config.toml
horizontal_flip = true
tokenizer = "word"
embed_dim = 256
encoder_activation = "squared_relu"
encoder_head_dim = 16
encoder_bias = "all"
encoder_patch_size = [4, 4]
encoder_width = 192
text_encoder_width = 192
text_encoder_dropout = 0.1
residual_init = "none"
shampoo_beta = 0.95
precondition_frequency = 20
grad_clip = 1.0
final_lr_fraction = 0.1
Rows from block 9 of the image encoder of a small contrastive image-text model, named by matrix and row number. Rows with one number belong to one neuron. Each number is 200 + 20 x the weight over its row's rms, rounded and kept within 0 to 999. All counts start at 0. After the name is the row's rms in percent of the matrix's.
After each neuron's rows are labels from the 100 images, of 14976, where the neuron reaches its highest value: "strongest on" is what is common among them. Only what is clearly more common there than usual is listed. The data: rendered dice on a table. In brackets: how many of the 100.
# fc1: MLP up (encoder.blocks.9.mlp.fc1.weight, 576x192), inputs 96-191
# fc2: MLP down (encoder.blocks.9.mlp.fc2.weight, 192x576, transposed), outputs 96-191

fc1.401,099,208,198,208,195,177,179,190,213,199,192,162,207,170,212,214,208,187,247,194,178,199,184,221,217,219,236,215,195,186,198,220,178,227,177,200,190,193,206,187,191,179,128,179,189,207,191,221,204,219,185,204,167,221,222,209,187,210,204,204,199,192,207,235,201,186,210,185,183,203,225,220,191,211,218,210,201,190,218,192,174,183,225,249,200,233,194,169,187,172,220,226,180,221,199,214,247
fc2.401,106,181,189,182,207,218,194,186,235,203,186,231,211,206,195,250,195,214,191,215,212,223,199,243,231,178,170,219,174,225,206,195,172,223,227,239,214,235,183,211,224,194,203,184,203,191,154,179,157,203,211,225,215,190,216,200,191,207,198,206,152,207,196,203,201,186,226,222,183,227,179,211,251,228,222,172,165,207,173,190,192,189,186,170,174,219,187,175,196,186,224,186,186,179,222,184,188
strongest on: dice: three (84); white die (65)

fc1.389,058,217,191,214,212,223,197,206,259,235,167,205,243,209,212,188,189,196,222,210,219,230,203,192,206,189,176,217,194,164,176,205,198,219,204,187,202,230,172,206,216,168,216,201,200,174,184,221,209,210,249,204,190,195,178,236,195,213,214,191,202,173,201,215,193,195,208,198,224,187,218,257,224,193,180,186,184,247,202,167,200,198,184,210,207,177,178,165,204,195,197,196,204,178,199,237,240
fc2.389,056,202,184,208,175,182,192,177,207,231,233,211,199,213,176,187,192,194,220,199,233,234,230,181,171,173,210,202,198,199,185,173,228,189,148,237,191,190,211,203,188,172,220,194,190,186,171,205,195,184,219,232,216,197,225,200,210,219,224,193,193,186,192,186,207,220,190,198,192,231,194,200,199,182,175,184,182,206,170,245,228,196,210,185,220,201,161,178,189,216,184,178,215,179,185,243,239
strongest on: one on top (98); dice: three (95); orange die (41); black die (40)

fc1.290,072,206,223,190,179,173,170,208,226,228,206,216,233,228,210,192,202,172,199,193,234,202,233,174,209,163,230,246,190,199,236,206,207,202,199,232,221,193,169,209,202,171,212,189,200,221,177,220,222,214,207,219,236,166,211,193,185,181,189,154,195,220,229,204,171,185,198,185,207,201,191,236,233,203,177,213,205,199,196,181,203,193,207,216,182,213,202,188,202,174,185,172,191,219,247,217,196
fc2.290,066,221,232,211,190,220,193,214,227,194,175,197,205,225,209,231,197,180,221,226,178,170,189,235,187,186,200,160,223,177,209,235,163,227,202,188,207,216,202,179,212,216,208,213,195,182,182,199,190,219,214,237,167,199,208,196,208,189,178,198,184,164,217,204,201,202,207,201,210,185,193,201,230,238,203,200,216,185,176,201,184,205,195,175,229,203,209,201,224,199,216,159,194,217,193,197,205
strongest on: dice: three (99); six on top (61); pink die (43); teal die (39)

fc1.22,062,223,189,199,187,195,185,197,236,211,207,207,189,221,185,209,192,221,207,206,243,177,168,199,217,182,216,202,193,208,234,186,227,237,231,196,186,187,214,177,241,156,184,201,183,192,184,190,191,215,191,201,148,205,212,181,233,200,208,162,201,188,210,212,204,202,197,198,203,192,208,223,207,209,233,162,205,211,219,227,207,168,184,174,208,229,211,182,209,191,219,207,172,180,186,216,204
fc2.22,053,193,180,169,226,205,231,170,202,219,188,208,210,191,193,171,192,191,185,224,160,186,227,202,228,143,202,159,222,191,206,199,214,197,216,206,200,233,202,242,175,207,198,208,225,187,209,174,196,181,154,207,212,226,205,249,215,206,206,216,208,208,171,201,187,185,183,210,216,212,193,207,226,188,218,247,203,171,214,209,193,222,198,178,241,193,216,221,194,190,190,209,206,192,206,143,187
strongest on: dice: three (85); three on top (78); yellow die (50); teal die (42)

fc1.127,074,181,176,209,231,158,197,204,206,205,264,216,223,226,200,171,215,166,205,226,205,205,210,217,181,208,201,208,188,168,202,188,185,228,185,230,209,192,187,194,192,193,208,223,219,210,209,203,231,206,216,232,182,184,259,186,201,185,199,163,192,203,203,199,205,196,269,207,192,173,205,201,228,186,202,226,172,203,191,210,211,191,216,194,199,207,203,187,193,228,185,191,196,163,262,231,207
fc2.127,076,162,195,214,196,204,235,233,228,195,184,183,192,169,183,181,117,192,220,186,232,205,191,235,193,188,223,231,205,200,211,213,206,204,212,190,204,204,206,191,203,192,182,200,180,197,185,207,205,203,187,207,166,209,178,212,183,230,196,199,222,194,206,238,188,187,171,215,218,175,215,198,225,199,209,214,220,196,235,177,165,186,200,191,221,222,210,172,197,198,211,191,167,209,239,184,177
strongest on: dice: three (99); blue die (82); pink die (34)

fc1.62,107,209,173,178,204,160,193,199,205,242,181,174,200,223,226,211,180,190,166,192,207,207,192,243,246,214,231,201,219,218,214,221,204,220,178,211,237,191,174,214,204,210,192,221,173,194,205,184,193,198,190,178,222,173,202,198,152,200,203,250,187,192,194,182,186,180,201,196,202,189,190,184,213,197,210,243,235,216,228,182,213,213,227,189,200,209,222,192,232,201,199,242,206,221,203,205,182
fc2.62,096,187,160,224,190,218,218,245,203,177,203,233,184,195,210,188,185,183,201,194,189,189,234,212,148,202,210,188,208,179,195,192,204,249,211,211,236,211,199,224,169,210,208,197,201,186,207,227,202,205,206,222,198,244,236,218,214,213,208,167,207,168,227,187,205,196,199,171,217,184,203,209,218,211,174,211,198,198,185,217,186,212,187,201,197,181,199,212,187,189,195,220,176,195,218,213,177
strongest on: dice: three (94); purple die (45); black die (45); red die (42)

fc1.10,129,209,186,206,181,199,197,203,236,220,140,201,219,212,178,230,196,171,159,215,265,190,199,213,183,202,202,204,219,195,199,197,173,175,206,207,205,218,199,236,189,186,208,176,232,181,211,230,208,183,149,198,206,157,187,196,170,173,157,163,183,209,221,213,159,202,191,216,210,211,191,184,167,203,215,226,218,175,202,209,160,216,183,170,194,187,231,216,205,206,217,210,205,182,214,193,202
fc2.10,108,186,217,207,223,175,212,192,186,206,212,169,154,180,184,242,236,248,231,222,189,182,214,171,229,244,174,192,220,158,186,159,206,224,155,239,195,225,196,192,231,176,161,200,213,193,239,192,174,206,195,197,176,238,186,229,246,235,217,203,200,181,180,190,219,202,204,197,221,230,225,199,185,202,164,190,216,203,195,209,202,228,221,170,197,227,206,220,160,213,205,216,201,191,181,214,215
strongest on: one on top (100); dice: three (61)